python train.py --model="multi-label audio tagger" --dataset="short pieces for a synthesised band: melody, chords, bass and drums" --train_examples=26041 --gain_aug_db=6 --n_mels=64 --arch="quartznet" --hidden_act="relu" --depths=[4, 9, 4] --widths=[192, 240, 288] --num_labels=45 --learning_rate=0.0018 --max_grad_norm=5.0
Rows from block 11, named by matrix and row number. Rows with one number belong to one channel. Each number is 128 + 24 x the weight over its row's rms, rounded and kept within 0 to 255. All counts start at 0. Numbers have three digits each. After the name is the row's rms in percent of the matrix's.
# convs1: first pointwise conv (model.blocks.11.convs.1.weight, 240x240x1), inputs 80-159
# convs3: second pointwise conv (model.blocks.11.convs.3.weight, 240x240x1, transposed), outputs 80-159
convs1.69 098:105114115131141108116150121124123178119125124158102128132169146157149142167097099115134130129105141103075123140050121140102115142150140106117101162137150133119153120145126125160165109099119153148145084112123137132110146155105115155104136086
convs3.69 101:125132174154174133170127162114105137158124128130123105145116132119112133166119146122124088134163169131131145098166117164117118156098128077129145139125104129149141126079128105125137127115127120093155129108115093111112116119142130125099139133
convs1.70 107:115139127157082107124169115138142174109108131141105152134186116107117107143124151110154134088146113113134146109169127141085149119115117126158112101141138146115115128148109131149114110084124088110135131105141105143148125154081127172156100137
convs3.70 097:134117142121143118152114105147174138100060122152150092084086144139086084140095110108146103139143133161099171119133129142145091156077101114110128146116099123128138143141151163162127124145152138118105107144153137168158149130148132144100150113
convs1.71 106:125107084088149146146156122112091132167158141150135142116090141120208120123136130114144134138094118098120093132177129136132139129118178114160143131155165154122090144138136165164139114129118121153145114142141111100153150154136112152146121135
convs3.71 108:122195125117123119118120058095105156123157150128136089153141086099111161140136130168130124133162167126134119145140142131108090110134136156127112105121134111110138170140120106153132103167125084115112141111137107089109116157191099116121151129
convs1.72 111:103123099126139175141146119166171163121094118106106143154124111135142098156128083071068086118113077143120119114148121168109139142117120149149081126096109164105133131146180143099144136103157097152079156136120112087139090158125144125138154135
convs3.72 101:197121118180136115114131138128127107146114143137164125138109091115159141140121130108104122127131154122148105099110119136159154166141116130082112116117134118186138174109124110136094154142151119139113126112113097098136103136118135097113144040
convs1.73 099:108141081131114133138110129104156127126144088141082148132164109124109163074105178164140159166119123158149104127140103112073130159119140102113134121138081088106112160139130125112146143138128124102122130141152155127125120142144134162126120128
convs3.73 100:115192093169126130103144129150122138164123127158145137112131130108108138110115141107145107137114163100212122157102157103147105099165107161163126138132091146169125114147117117116123084133134159158112167165133170087115095161131128132120103115
convs1.74 099:160141123096167132165146134117132139140113110128100097119107142121128132115124119126110111120111110110083139139150138103101103136179145104113135125091130113130076160095104143106123106170131158189142104144161151158111052174140167123137136131
convs3.74 099:116141112121131107127152178134073106130133133116121115122105089117122132151140145137150114130142106140126117093110147094082130158093159149153129102113120118141168124121122107154146107094122144095143124144160096113106127138179062197097167102
convs1.75 096:163117128111125073131082126113117135112113132087166110112123184145138119157160141095120090139168102132141110141147121118141117099122113143112101136166106154155119124100168121133115102100119126103073132090134127157143146134114142119141154199
convs3.75 101:188101134115111167114157144085128155141166121098145141130144160128117102105126124126114111146121165142079139077163069167139134122090099166091122122126138134155127088085106110124153102097120110134161140131129123094098102167096111124152129100
convs1.76 098:128160165154172181130130137126104139140127105116111129140154111124092135089154115116122097165116108097118083099185165097106146125077098162121145160134114093159115183131139092152089159117131145161113124142117108153119153131128138090115114086
convs3.76 093:149137140151174149148167134119141083153134162117118150103169136084151111141167142128116087156168115084130135123090152111137163131095101155147158121113107148120184142128121150084158169156115129101128153139133115147116131117088128148128107140
convs1.77 096:185127123126174144105107143109156078122132122135134082141135142145117120146130154118106116152105123124118102115126103161079114158126092078157113120105136141130056146136165116135118088092158116129154107151087152106114145138114141118128103137
convs3.77 099:154086106131124132141164118122116122106096111117083146141120146129145169124137120134115152108130145140117072144156111095122086120110154155100107136130129110082097166150089116116151104140147126106103150136135125142084137156087156108130119140
convs1.78 096:164101142101142134126141133177110130116131127110139182136157120124130113148081148124120168131139164152135154142135133117160119102138108113153108153131129084125095132073087098124118100104156153143123096077133115106129114161137155116151152146
convs3.78 097:095166145153160099088113132092169105123134139132095109113144126148126130134151143107131127125159154128111160128115180111131124139144139128153115109128094072143091155123149151111096103131134153123190106157139080121186103099105138116129141207
convs1.79 105:114131123144118163145152167163131094119152115101074132126084123129109140140098099184117115071166148110107065116115108151136146160112085174117167162158162099127158139108104129137113131102176116135136114119130107114111152128059122110119148150
convs3.79 106:105153133146140085108081126126093141113163196145147134136132060108137127120085096120097124120137096076115103133147174117129114126116148133150123080137120064128111132105092120136111109099157153110111201134087147146101124145125119097148111105
convs1.80 100:152163126084123155146134149123071126142096108106107145090151136112077120113123119092106133144159122123093126101098104128194111118124113159120134120158125130128132107122150143124146116151145147116117086127125106140169153117125135129101079139
convs3.80 099:121122142131175128133177148129097105138124171151126112106144117111169144137115125170150122115123144172150109129165107139146156132167127145148130114161105134117113150099092168140126144132127152170106119121085180135108140109101067122133141198
convs1.81 098:132168116094129161144140142139105127118085130156143167132124139097129115145119080110158124118186081136142138112143132118101124146155107120147181127137151125113141092138081154147121051178135166116166134145111148143108140117141091096105127087
convs3.81 097:141108123117152146146133111153145157111161128110136134167099153128114117130144117154150135120124124141098102122114157161122139122127103113155131123177115150109116143095085116195135165148143057116112131113128127118128153129167169132104114165
convs1.82 100:080129168164147144141109113103135121111133078107121120099116142075136110108173109137112139091118120118136110119148161104116129155132099151173135136097146141156145098141105097105129105122121111111119154154161147198148127128131104130157131116
convs3.82 098:156162155185145119121181161139121127109110154092133157097109121116120116158133131093128122068167155142167099132089111104134149092133119095110097111094136189138111114119164134156103104129163159143089148087134100106121116153147130117136131143
convs1.83 100:137075130155111092148136119123154170164118140141150122153065164094140131146121126136129130146123114134111125135154119106165150124133136132123096133096094085139160164159097119111129132121188122120116100095158155092136119139096135142124107129
convs3.83 097:171112141123108122135120101099173122100155144156137105163103086117157118112141147132114127127120099138103141096159126084117126094141152135134072123137115121128168116169150136136123090109115140116112112153106169116093078126122145149109123164
convs1.84 101:131139130106133113054085104136128154082193114136080116122143129128187126177161117106144138141096140147128130124130129150138167141098137103098134117118141120124158141189117167160121132145119101128151101131075098112145169123164120137136126133
convs3.84 097:124119109099132081136073162077140149146146132161143081132127147143151159126150100125121118114083127064157143178097167163119086168151117145118120156097097103134123139155130106113119125106137116133095147112148146091137114117165154141149126091
convs1.85 100:159146136136150125091125145096157133104133126146159081149088133117114119075148136132123150150176124076142121171129133098137139171130152144126127128118120118138106163062122101086147110145169124136156091160100087138156131137092150132099121114
convs3.85 098:153139114157154101106114094154117158095149091141117107082140117150138112086190122136130135136094120157140124177134096133118116133099115134132135161112155116120129122162180157124139118105158137142113141126116122169162086105138098146090097140
convs1.86 094:139144076083119151123172145153124124093133137114160116116106097137132162121140146141123157145152133163137150134156112184147105088171139148151161153101121095148125154135158086124115130139070126123113141164115135126101146133118123102130092135
convs3.86 102:101119120108130140110146157139208134148110128107112159153126135084109141095117138120114099137120110117133171097195138128176100127103138134110107126146141148172166125123121108127150133138160104124143148161100165113114069131104084142129106108
convs1.87 102:116105112137105114147132132169166114137116091130116092142118145173105104176133087143136116120116121108129130072066125126129107124151090168113118098122127136176110137154110147150109124099121142127136087133126143129132134151131128139110148155
convs3.87 095:112131164101077163083109080127114133143094120113119117162139139153140166118153151142129148101078089103137163099129117140127129151096138125126191151138081131109107135142104157088114174109148126162141154127094089152143147103128168111084122144
convs1.88 093:099161103179155177146136176112146116089129138098165138147131155136121131098126145149104086132150164103108171109073109124134165146121141127151097139120116128114106134133164101120153160127157114093135110118141103106112131091189151130124138134
convs3.88 097:123159099148145157106118168087134150136123140136096167115126154128158139115131148103151065096158137127095132129126113134138133124130123103139105139103159132138127069165125103154104078146127120140159165116109167123130116141126129124121120125
convs1.89 110:086117115104172127143084097116123111205147151173135126141106100114122139114150105126130150120133103134125115147123123133146119123135133148142074143114135141121160120079118102081165112127154115116114128121083099139150137130149139165148121136
convs3.89 099:110153125151151115160052150120110152148113105157122137118122122107146106107124149133132090130106189123130156118126107123119147108080142134132157104165165138106112155107150128128153182142114156115122142122141149104121143161114144115130121104
convs1.90 100:139160154126107116168118153179169149090153133151088091119140128108168144163094106090118102129129184150136164098125103170112150114120139132129138134086108136113127088137137113095099128114159114107147100112138154158118113088114133156111126124
convs3.90 099:162162117130108177093165135116119105163125157142133166128088119153101093157120099138113141130146115100064139118156153156121114115120135151098136122144171153083156118121150136175106123143096125151126122117158117144153151094142089095101083123
convs1.91 099:098119107125144144131105138135159222086105126123124112189109160109105154155124153101128150123113127125153139118137139094146100135125107194140131149142153123139112113121112123099118131117142085141097152137162126158143104115177149159139144129
convs3.91 098:075157130139148112113098153121138206105153135103167135155164119106137114137118148148198121099134121126116089151124128132145121111132125131158147165156124129150107156152162154146128070110139133124117136126132149141103136108116139094105147141
convs1.92 094:143093127139120142145129126124138100116087148159103120106137096137136147163150143152125144153144159117129107126134111097143102119086168111115114139093106127122165154130138134147120150096107109108097167131147134133120147111142102143128090120
convs3.92 103:122099106170125117171127118077115151132136121098134121133120133124148116090113141143111100086115145115098137143113191183109151091127099138169143143142108117103107109104149096128122147165111148150139112127161096101108109159126114122139152165
convs1.93 107:132145083121099092132101131122108128133138115104168120070137148091155079114134118142105173151171089121129118165138102129114137138128148111122070188113118148140172138101141103083106113119110151092131160063122124146136131101124104103075116147
convs3.93 106:128138100149178096143134158142112127093128146095122138145148122142138140140091099152124096164125129108101089108112109151092129102140130148121132137141125089083150134069094138134170106168143122075141110155134128152136161145157131128115124114
convs1.94 101:112129086124126088127130174105154138155113124140171088116137157125111122112131140180131109110145134138152119104121138140106099156130111127098165157135100152107136121142100146137123097154133088132176156127128127111055124095110149096164166111
convs3.94 101:113151114148128161133170116128166101146129166167111136146102091167114159155139122127097146154126111117146147127117112128090114129130150121111158169174126178151127091171119134115086150113144122192176106156143131153109157112101102092124122119
convs1.95 095:131162151166121123145134098134088127118107104136115180138130121085129189132107102171112175170149112166160151112112127118106151144163171148130124121108136163095153169163143137114110130171091114122133128103134108125113073085110132099146150129
convs3.95 101:152118104146124145143138117129170156120125105152144120104158090157150121146151054127156155178120120134117122150147153138149099110150112156118098143133106135150121099147127140163149146149129149111095106119132165094150144116161079166118151099
convs1.96 111:173126135133143172150137107161113118136139109131160189158134076179138117160157112140124148131135135145127114105105100156136153131117156123093122141164138168158135154108139116144120138166170134148167131202117122120129160143099124152109107129
convs3.96 100:139137166119171082123127114149122120117133113109109134152144136152145131154167157083125154124087147134136111119150120133144085141096166144123097131149122118153104090090129118136155170115117120147120104138122099107125107142110132114136124124
convs1.97 091:102178192147130108113095150147136131126122183111130112151158141132154111152064135158169095130121166121108132120096133158077135113107153106154150131094119112098121119115104140145115116160129108080124120125136126167150185125084139115112144146
convs3.97 107:162100132113128092106144141138114131173141166114171148126122147149127090124133117135114123092102096121127105189093158128116165091138118137132133145163124146117112119081138147128163107121148127120123120095111121149102166117115119155163121143
convs1.98 100:125118103098105133099088111143149142155126120127167161127122168102145114128143139105112113107115138145163145134104128108132161131152165128133096158115142117155069173128147106102120179113129145157078116154116123129139148142115143092165134131
convs3.98 103:135151171108102163135126150109147116123114085113136127098146128155157119152102181103101121119116163151164096111075100110151151120152112132108157111111175110113115119147170165170105074115126152107139133115104146089116124128120117125109115148
convs1.99 099:103128140121153153152147144132152092134174092160127137150066140090133173103119112151138140136178129095117164125114127115100120136183156108108144124110126153088156166146110148145126053113140168161099066168129144135135122116142129142138100136
convs3.99 101:144124194160149116133123114146082121147093136133127107089099091075143166105132119137104150125147150149124104149110083182104123131080117101106109106085122088071158137092118141156133123150152098084139126162123164172083115119082133121141141111
convs1.100 098:162120174147160153103145140142142120158131130086115095105082089166148124145076157111131087120160149139149058127099154165128155128119145108135149112148087102136101145099123146108100134120140143104130092110134135112156133095100130118155139115
convs3.100 102:147090167120164107108120127118124139104160123091161097137109094089123131125157099148129136123117103149099148112161157126145056141108174108099209126127132175099121131109113092122088133128068119141127123121095161145133123136134146144148153136
convs1.101 106:097090156111096117112180157131146114150151178159128128136119117107120124160118079175117142092154108112114133131138139179092146149116130057129101161134109155098142127092110147116120112070127127161124123127101125158125150122134121130147130119
convs3.101 095:117166087138113132133109122176131120100132144171134158121163120129141145126158138144102137102118094133107112158108143103100103137135151147077112152141157133084123117114124099137143105127124130102099134092068129101150104141114119111104089141
convs1.102 100:115157123139128136089167132096117147152155109073127096117112109110089158104110126113139133119179149119106109115145145183149090122121124144129124060167117094092103086132138108116154130098142129119122114131130163135122152172121169102123136151
convs3.102 103:127130153135150122145135183145086150138115146134170125138183110171121140165146132136141119121158144104128170116121148097153125150080153118126130107114129096145162114148100119069122135135108112133133119185166110150105149131174071134157112157
convs1.103 092:092116172150154088122102111138118146151116090129165111140178116129141076111110088138106110115161107129155156130090127140131112115100154148126132181101139120120108124145169147109139204134116120145133121100135109134145092146089179110124128152
convs3.103 097:084112143132153147128154155094088084149139113144149099122098154144113113133151128116119159136106153125139081121119156087096129116177084095144134121174101141127152114122147144139129147115113151158110120142114147140123079161109109102134147158
convs1.104 104:129159146169134137094152094152129094182141149123161155109123073151138138140133090129103134086143126179148147164137121137131155132105142116152120056114150115137118087103149135114120136130153144127151096129157113111145120094138108100178124122
convs3.104 098:094134138108153143111074131124074163122106127100103129116099124131136107118145130120112208147119118108162175143159139148103133120105134143142153146146108147092127137169123143121149173147140128132121114114133108166130089082113128096127127122
convs1.105 102:142121117152145151157203126124166152076150157135113116128107118104155107171141155137096137117165094156136107151111123141078149098153164107125178120133116118113107112135117142146089119113112140119113099117128122144114152085121129156111137130
convs3.105 103:095129147127096148150115137108124110160141125143113110126171148175140114093108123143108092142159132147126142133094115126093133108134162125113124100118143151138112160163117076194110147134140124133152091167101154150161137120086146126118142144
convs1.106 093:163090138118086141135165129181130133088066165156141163114164113137140128179105154167137093170091111139092100107145121110149135116141136148122137105142080132152119128132168105097154119118140157153140103127150165127164111148113147131117116100
convs3.106 094:096152113146129152155113083101095119134160125124110111188151118113116138134125121179116080110133088152174104096122102121099115136076134138143139145122102147125155129112193109143125099141156129123121127137132135130120100120126115130136072153
convs1.107 104:145091176118112194157119125143127143148115147160097114100167128137139152110140115127111135112165114122122113150114153127102157157118129127141140098147119180120146135121125164121148113088169101127118118123108084096126097156161151094125147126
convs3.107 102:149160090131156099147100113127134154131150128069144131132152104150137176104105151096113129086122089069112064157144121119136143133092113097129122152107133097124117123125123117145154127142128164120127130150097144144138129160119161125151122132
convs1.108 097:150143123145169125110118118127130122132116149090164127137130128132173137131119125140120137160125154135130145106123088115107174152153143109122155128114159148109132140142095133115077158102136114112113149106105144097097107075143092107119124126
convs3.108 100:167128130111118120103131141098113113129108175162116128147122122106111147122126116130128136140123128120095177115102165075153128108116155114106118139121137181147166114138096112121105114095119133130141109151116131124104149127116162146112136156
convs1.109 095:114090129144079132081135136138115114140123124154107111147174093124090128180169128150109126157106156096064144153139142112098188156128093136119137111112136130139127084133111117158132131167090164094118104105152078061135151167106128117155139130
convs3.109 101:146154139154121174099104129126108130149084149127132169157152142119098097197174118111109122087133131152120157129108116157143112087136125122156134139138095123107150192132111118127118153185169133141143159130131087137171167109116138159138127089
convs1.110 103:117128169141083113143112115072126132122107114119142087132110107101137148133108140090158138104109124150104124174136077127118111124126155107133097156158110086125159108120119106119124084145108191143122121134157151104129152127155133136139095138
convs3.110 103:154143166104117108142129129128118120085144084134131088100122120137146149148137113111103106148176135120147095156128151145104162162142113127113118101132140142123143110151124137138133154124132109120155138132152113154140086151102132201127136147
convs1.111 107:124165127124133188150116137083094097151126155162103130140116190123138115163131106135154139128130130119195113117139141112131154102148163089106164145146142139192117148116130132145128124129156116135150114127120160093117144144094134139100127136
convs3.111 104:109152142121118119113180127154145118140139099155150100078097136087138121089135124139116115115149132097111116126137149099123146122112129117122162151120154094136074118124130139131138093149120105142071126124123127176082124126105138163082151167
convs1.112 092:149110140142118160149126128125118127131163120115105081182132130124140150070107088130087130106161136120103094179144116118123148153130155116130144092116126115128158126092135138132157152163165131160133120092123136141117126183102121136147112136
convs3.112 100:110125149081116162071128142119097087093151142137166139116159109148141138149125145137130114120111164118120094133139143128131082086109127131134116114127095130079124099157123110098111160133131162165072087131164148142116097098156179114144125147
convs1.113 105:134106143150138117078128083150151130143175130106140057111143151136132168149131096136161137116135134113170170138096139131135117118111096123131118122161108149126110133123126098129181142167100144104079111142157152191104106110132137143152125134
convs3.113 105:103186158147126059148096143124134149114118152148134162131120133113073148142111118177113079128113109158151141126153099104162122119116143122151113131130141152108164127111130116093162120132132133169156127156138083112101116107092134127142166144
convs1.114 095:142117166124119125155120102140060138134099101108129140132135111120144128101114106169166124116139143182136118121126142139151136108155111124105119119144104117091117152155143160116135172149139164100160133142092106148124097061174110142147155118
convs3.114 097:155138150133104134128118100148064141169111045125088102141160132119130169159103138159127121083150158141112130133143105127133098120144151156162140143126123118154121111123083122099131122165110134157088094117155128116137159148105128151113131116
convs1.115 092:092174105107139176119148093146125125149097151073139125125115155115161131119157119100136140153145120107139132096138099125138152081106143144140165137130125142110137118113170078113122153176131087126115111161085140098130118132131108109138160166
convs3.115 096:169153109157166147100129133127111123125128113145129080110098116139122114198057109117167125079146121110132110137120111163180165120128124157142134211132111114131100191139139135132148126128154172113157153114161145122129141180090129160107111153
convs1.116 096:148114135111114137105159106115123133119169132148108113172126139143173074129120116131131136134142140123118130127097123151086129156115128106148131130133124141120115102104145104098120145126090140114097113132142176130143106120118120094131179106
convs3.116 100:119136127089122110117122111160150151100097130076153110148122083125106147105197100086139161137139144110109107157114142137097135135118195108089156154112165098137136155106128148116131149127084101143132088134134126083097131148134159096159139136
convs1.117 105:146145128167109176105168162113146137150106145115119147123120173087127113158130129150118123135097132131084125139144104123109100112149147118105084122124144110113119136139079111112110128123144090137129135118103134155164145117126124143178164143
convs3.117 100:124120131141123101196146094166098127131120109132095129127135162107131131147100114157160160166122102135127103144128114131165133127101145095154085134132163074132130134103112118126159140114110146118140180130140109069125120122130145143110116138
convs1.118 107:134086128146120105151138154139121138143192149146151137142091148077159124145115076137158116123129142114100146131126151117136099159123129174110114122100103169119085129131170146129121179118098117113120155126120162118108104127150119104109145113
convs3.118 095:163096108107182122189042084125125161172150111144109159106138143109124096187070095125149145162137128119149104147125121121119108085163128116145120116117111128109126165136113159112125119118118122121137141117100139107138164102135158118125148096
convs1.119 097:125124141129089167138111153122132151107176138114098132113117129104144111167100116133128172121138074110083095166140144119141116109125148120128149139156165113146105134154102135148152103138077153138117118116132111157136141108136121142087106127
convs3.119 101:123147118120130147156141153128101135123152129095115153094132153065195133112140152122145157134132089084081144149156098142143111152123171149149107108101137124099150149126154103125121078100101096139121084127137160114113127133129075175130164127
convs1.120 102:115087111124171122082122142162129121172135117165138148143160155156150151126134134123114137123092126136169102149121110141160140126124115125100087100152154120127115107127140127139139141147099157117093100148143160112128126135130095164147129166
convs3.120 097:177118142129107145137122155124116130131116114121118136121084126117168131122106107156139111085096095157115175113112128138122164181140124130153149131152125112117126157101155115143155115118108110123108134129131124164132149082147155135192144151
convs1.121 099:084138130095103157124104155181122151124140126161121101100128105109117135104102091147146102091144098114091139106135148155127112146127119140179121077130131125120144140154166100150114167101090146160161169135082126129121143139165114109107125155
convs3.121 094:127157143165133132154147132154139139149126098121110116135137121114133107126122125137125145116120103135110136109115182149130134117175112126141102084144136135161106139123103125129102104114146162193086093115103115152124075146152120117139112104
convs1.122 094:085098074104144107120160134141089146179121138123113154071123145155123138121119174189172074119080119143123117114077139123132127172136135136143131121154158167127137117152108136097160131138149139118130157153127110194130130134138118143114133134
convs3.122 103:126129116129094099126105163143148123117098120087155155120117108123164069125131111151152159157142133151172121111126145100100145153105124128113122157123148135133129129151136134120129125127136098171124130126115101077114156124124118118130141119
convs1.123 103:098066163164115136108110130092152120115075103156116178100138117136135098120152121152124128157140138178154109106103083138114146128085154156124119125106120140079161120119158102117092106111173148102108116107136156088109141129135122134148132154
convs3.123 104:121106137117105103134135135158103142151165144100129093108137107126144163069162120182119148104091119101097106157165117119097173122164164103136125107159112130159147157145155127133125153109133117142136105147118147097130114150127161140149129073
convs1.124 106:120145147136115142143138091130130114152074116144143126106135133131177140140134132116110109155082152098108139116193138135116092177108134140134125109163103155155140117166164151072154114146112185107131087151130152111130098125119086102095146153
convs3.124 099:131157111119118118117088133141126144124100108086154172126137114148170113102157124106111150097147152132098131123110148140160123149165091126118146127133127163138126121147175095114172104168105107133139131113098132140125112137122073157123141138
convs1.125 098:119112111123158119115186106156049162146139082146139087154132125127130117127164094134066142106134101145166151134151061112135143110117148118129126169095127110139141155093156125157124136127095097108085128137135097130150071105156139097151129078
convs3.125 099:176099120139166149108126126137153100173097134124122127134151103097103100101073160159110108135122099169136151173156116153100169125139148106140139125126081137112089148114142135118136172104184178086096144120126141128144133151094127119160117144
convs1.126 099:106165131183144164116179098145137096164100099098158137109089152120089129177146120129106134070149170083163138133131139168157146115176115167087128180124140146170108157116142147125128147097120126093136149116111106121115104118151113116105138153
convs3.126 104:082125141160150118143120134135098113137100139102107118112127095176091137134112099089157142091146120127102113153104119076085151128122090117124183125171193143107115118153140161117135135107146153109117114143113081105180067087162121097163128136
convs1.127 093:141118118112120137139081125176108109155096147128127086109121161113155091160148105150157136144127122102104114106150108109122123142126109116100122144121148148134064124127150140141151120135139142141122164121083140147169100142087155144111163132
convs3.127 098:102146148127134099137137106092126159139167120092133122100089155139111131125130176166077126082177100145102114083130121168170131108103081136130141126135096102125079113118126068122153139089108126170145107108118145117149147156168113136107125164
convs1.128 092:153111173104103142094094123104052117142132124115126182193077083108132144110127109119108140140142143116145091103113133133155150112105135112126128113122109157131119137129143130130164115121137117136106176103112072116169120083152111129126106117
convs3.128 103:126107149100151148138103143142131108124153100128121100127104120065112138113118142119096111094186115110183140133152159122134131103142143183117091165158181127123141114110140137152162126124119145096126132112124135091102098105173110088097125111
convs1.129 104:106078132130109108125123132104140087118161089150157098118113126132149115114109135148126145097090148111140119136126127138147121112067165135121164168134147110183157170123147113142105127112163117115119113147157155117112127151156124098147138086
convs3.129 101:134150117125050126128116136151117183118137158141091069138123128124121142127145162138112144127148098178147102100149125149148109118092107141162120107105125158149109130128082122142112153150110130184154131154131083147087118126140148138135108151
convs1.130 108:160172154146127106092143130123089145142101114115091105137131149093133124142139128158150171145130110085148147126112118108106112140140110119163132157131102116143140114121135151098155154140115126125128100168111128131053122139130122132157166159
convs3.130 096:123137146140139146144119130152134130134147148124135149157150144095138123052134114100142087123106110123103123116156131134094163126124124120103148074108122083126165102155100180110119138147124122141101144117094133104135129141141071130125156096
convs1.131 097:113136174129148117164081139148099128110152141146155094144131145145137188141069108113131111122128120152119107099112099156121137109123117131162143129135173130133157133135117120130181114105122143178126141109099090130153114141114114160094136146
convs3.131 100:109123110145045108139151109100149133147103148118150104087165101074093147134110100139128127150136124167078149145116096125121115128161141153123148140141102103133144153095078104108137118169122135147095171141134161125107110107085108107095159138
convs1.132 097:143117131113090105084148123121116155130152113157134156149110098119159129122108129109126151108086116109116164121145143113120132128094172146136126133144091151125098160146117138140107167112106136136165166141147133115086130140112121162114099087
convs3.132 104:120110067139128129147125108147101134102129124138106154145137135134161183151145126093115098138154108163122120169127144118157095108145108124057098141110077172119156178168077102124150115144175147171140097162070172150128146117126126127128125104
convs1.133 099:154094142117135143117140173123071112089103118101115119147158105128097129143127131171131138114114145083165122140083142081088136154099153185119118127130090089110126165137096118111123148124153143061139118132135150095095113057108120158124118149
convs3.133 100:131136139161126149152107086095109144092113126160069155093099135116109153111152076144141139118123162121120163152111116165164104133109115150108116135139165126168111144160139131127166135165065095107134109116112145163191152112110110127149139157
convs1.134 103:131121142147113168179096131092112096196143132114111149107119147171135059162129102081113162124121078126184150128137131176121096131107140093100140138118104110092143114148129155106104084075128163118120092140120103127123122125100140137153144119
convs3.134 100:147118148082111109138131089109138113130158132114145152145135117166162127101160107112117148162124144170109146085123095098126138076165148091131140099220151143122112156107135165159122136144103118130177140099108137111107137149117124095129164153
convs1.135 109:109112165131092117113162136102090116165114134110121087126100131117148131156117119107148157161137138135131118087131104096151159109161042152144117167112095112135146133124110101116157142131086153110102163106133144131151162125120130105107135113
convs3.135 107:136106125093145163176114118071121158140089105083112115130117156077078081132102132104128179127122141125136132135157117107148111125146156120086144081103164145125128147092143094108075158115140119109079133131146122143098101112188159070111134122
convs1.136 102:154101152125139110174141159125145131142151137113183121075087131129167107106143135067111143091103109123123079125099102127115137088136149133132152142113174128122115116167111127147095125098144147121140104102090155144118154122128140112133133092
convs3.136 102:146135133119119121136126104131134144116153144131105140099136087153139133118158121143131123132155155110096140138128143125126152147116115117121139145177121124134144177137146108134161152131162156115127116141135086130129096155140155124128122145
convs1.137 101:116128079140159137152105082143164084139172125113077147130179136108078111165142085076101135133148125144157128121135135124123136142094140138100145075151148112095130103129128165132126137150082147124142090143114156110115134147158116168095113097
convs3.137 102:164152139165112191106145076128145101159121133137144136105149117119121132079128101155103152143124156148092134092103146109156127131079137190101145105128130124077126160152195090150155143085115112108104084110121123135119153147111126124108125118
convs1.138 093:142124128139131094115127151118142140133124112111120094104166065088093133182196147143102112139145151117155147157130108134114129147110148116091126101102131084145123107106106118140143085113131161099127117106156110098152137065131096148116092113
convs3.138 096:165174140120124110120160151137123090114130086166166097127096139123152129127128144124113090145135142150139104150122146154124139104103106174129147124116098129153108131125139107111132164080090149118142122167114130127143106134110133141097144081
convs1.139 101:190104171155127191175112094099118136155120140108120082148134143113131149148100142109137119110106134092134114088175131155113118105154111112120094136153125159089168083141120124098090132106068153133153155138080119109103118128119131132121097101
convs3.139 105:142138097120125135131088143095130132173127114204130089129120145097190119134115124122119112114128139175162155095148139129119099118143174155120112123159137117130115126114131102121076166109119099177153120130133160123091141134135140178119145151
convs1.140 097:105101110119150124152124114146152126117144107130118150082131146117101128142130131106131139122109105152059119112093130100102107110107121183069122127113138123120167139137133122106175127151124135121159119154177112098103116145145105112059124067
convs3.140 105:139125097124107109154136121125140122157142116138117137121132101134125107103150118144153165087137159141123104143123157130095112096105105115152125096132138108134128134165125142152125119127150119133091124145150164122081147069157149095128127150
convs1.141 096:093144133093142100119133111117123148177170117156131135150159163107114140161126148128093128152107121103195126140078114092129108109125172128128138106141089141122149162099138143142084117182132144132113085103105155151092123148126128115107151117
convs3.141 099:121127087144092139085117123100166133151118122107113147110093152117107116173149090101100168125146155143137159155188140161176142117131101124125096153111140148125114097130143136128147152114129173139088129145135145107126099127125132089114147128
convs1.142 107:135132112125107153131144137114176143121103151116128153119071142140145117131134188066101179132117132125100130089134086127078114140154136139115101143104131136173142159154119139108135161180115139106094137146120120127125117123133120106165082112
convs3.142 101:167179144131136129109153150122144128165187091110137157129110125122061114136113145121141115129113128148120157127130107107113132130071161169157132142121114090061151137146093134098120137103138124151093136128152132128117148133143137118147175123
convs1.143 101:106130151109124131169104147114116175140102146162089117113176184147173096159124164114143094156110124147139112138146131123093106135127110141136127129125119106110134068117085126146113164178195131141098135168149119136161162094160115122146136059
convs3.143 098:145126104156118150129122113142152153146135134149125115153073146140108143129129120131125131150128125119103128083141127115092100137135121111171110144145091137135108150128136145081101160167118157209140143075150150161142154135109094143171117123
convs1.144 098:133138136151134137135139102115123033103113133089099133134127127120130078168154122133132131153157105116124096172118142167099133120149100141123155138102128155122145127150094122146143100119122142114144114124117146086160131159099167116131096146
convs3.144 100:084123129147180116139164116130145177107140119057110129108117095110136136106134119143145087125120191141075154161096123150152111155132166116126120094109105140114168176147111143090135149096101097116105121145114135150127150110140165109148142102
convs1.145 100:124141089112119105106136164081128103131091097134115149171150124106171160139179086130106118091165136136137152109154091109108126078121140158126133110099133098109139134108176094137148131167148161189110090077162168130080108144122135147130146110
convs3.145 100:078156113114120141085141157144129130121093154123115143123115124138160193126143178153112140125109127150126103126146142130123090126152175127157123100132122090132134154119151137167131149121122109179115128130122103085091091118099099148148147173
convs1.146 098:103093145123104162142178140141172109178158146159112117096118111133129117165117160132114140128120131096186091095164124158128159128142111072129132142117129093122116119094128141133125129157131096089150134130122116132120137146093093163116163118
convs3.146 101:138132127107136113139089082101152097128160118144153113150098110166127147127118144094162127120140125107151086090127138161127134116110173082162129149105168161146141129152133132119152141154126109119134110191137164128121116079130115146101136139
convs1.147 100:203133150066077138127137120133158126139130107111135151106150137139099150112150176145109107138088101133126151100144110159130160113097130131109142165140119094147140127125139124134116134118113118117136137142055067140166145092147128101078126095
convs3.147 101:092075128133141147140092123126156135115163160105139098113131138119165104169145065105124128111142068122154130090089087136075135107151119143159140146153108115141153084129105114134110138087106146117129091081089152139128134083131100156122150116
convs1.148 101:136119137094177116074193110113124117122115148110161137134109132143138120137188122114164135119160124121055136140156140133134088141164128121118104121141112121123156158170130117144118138114144087094127084131095165155146111170134125131133127064
convs3.148 105:132152094130121139130136117091137145099107176151081177128136133107141113171159115104149137098111093117134143137131095131126102130142078129128096104116110125097116124133092119161125128120127154117113117106090097118119105123129136102110106111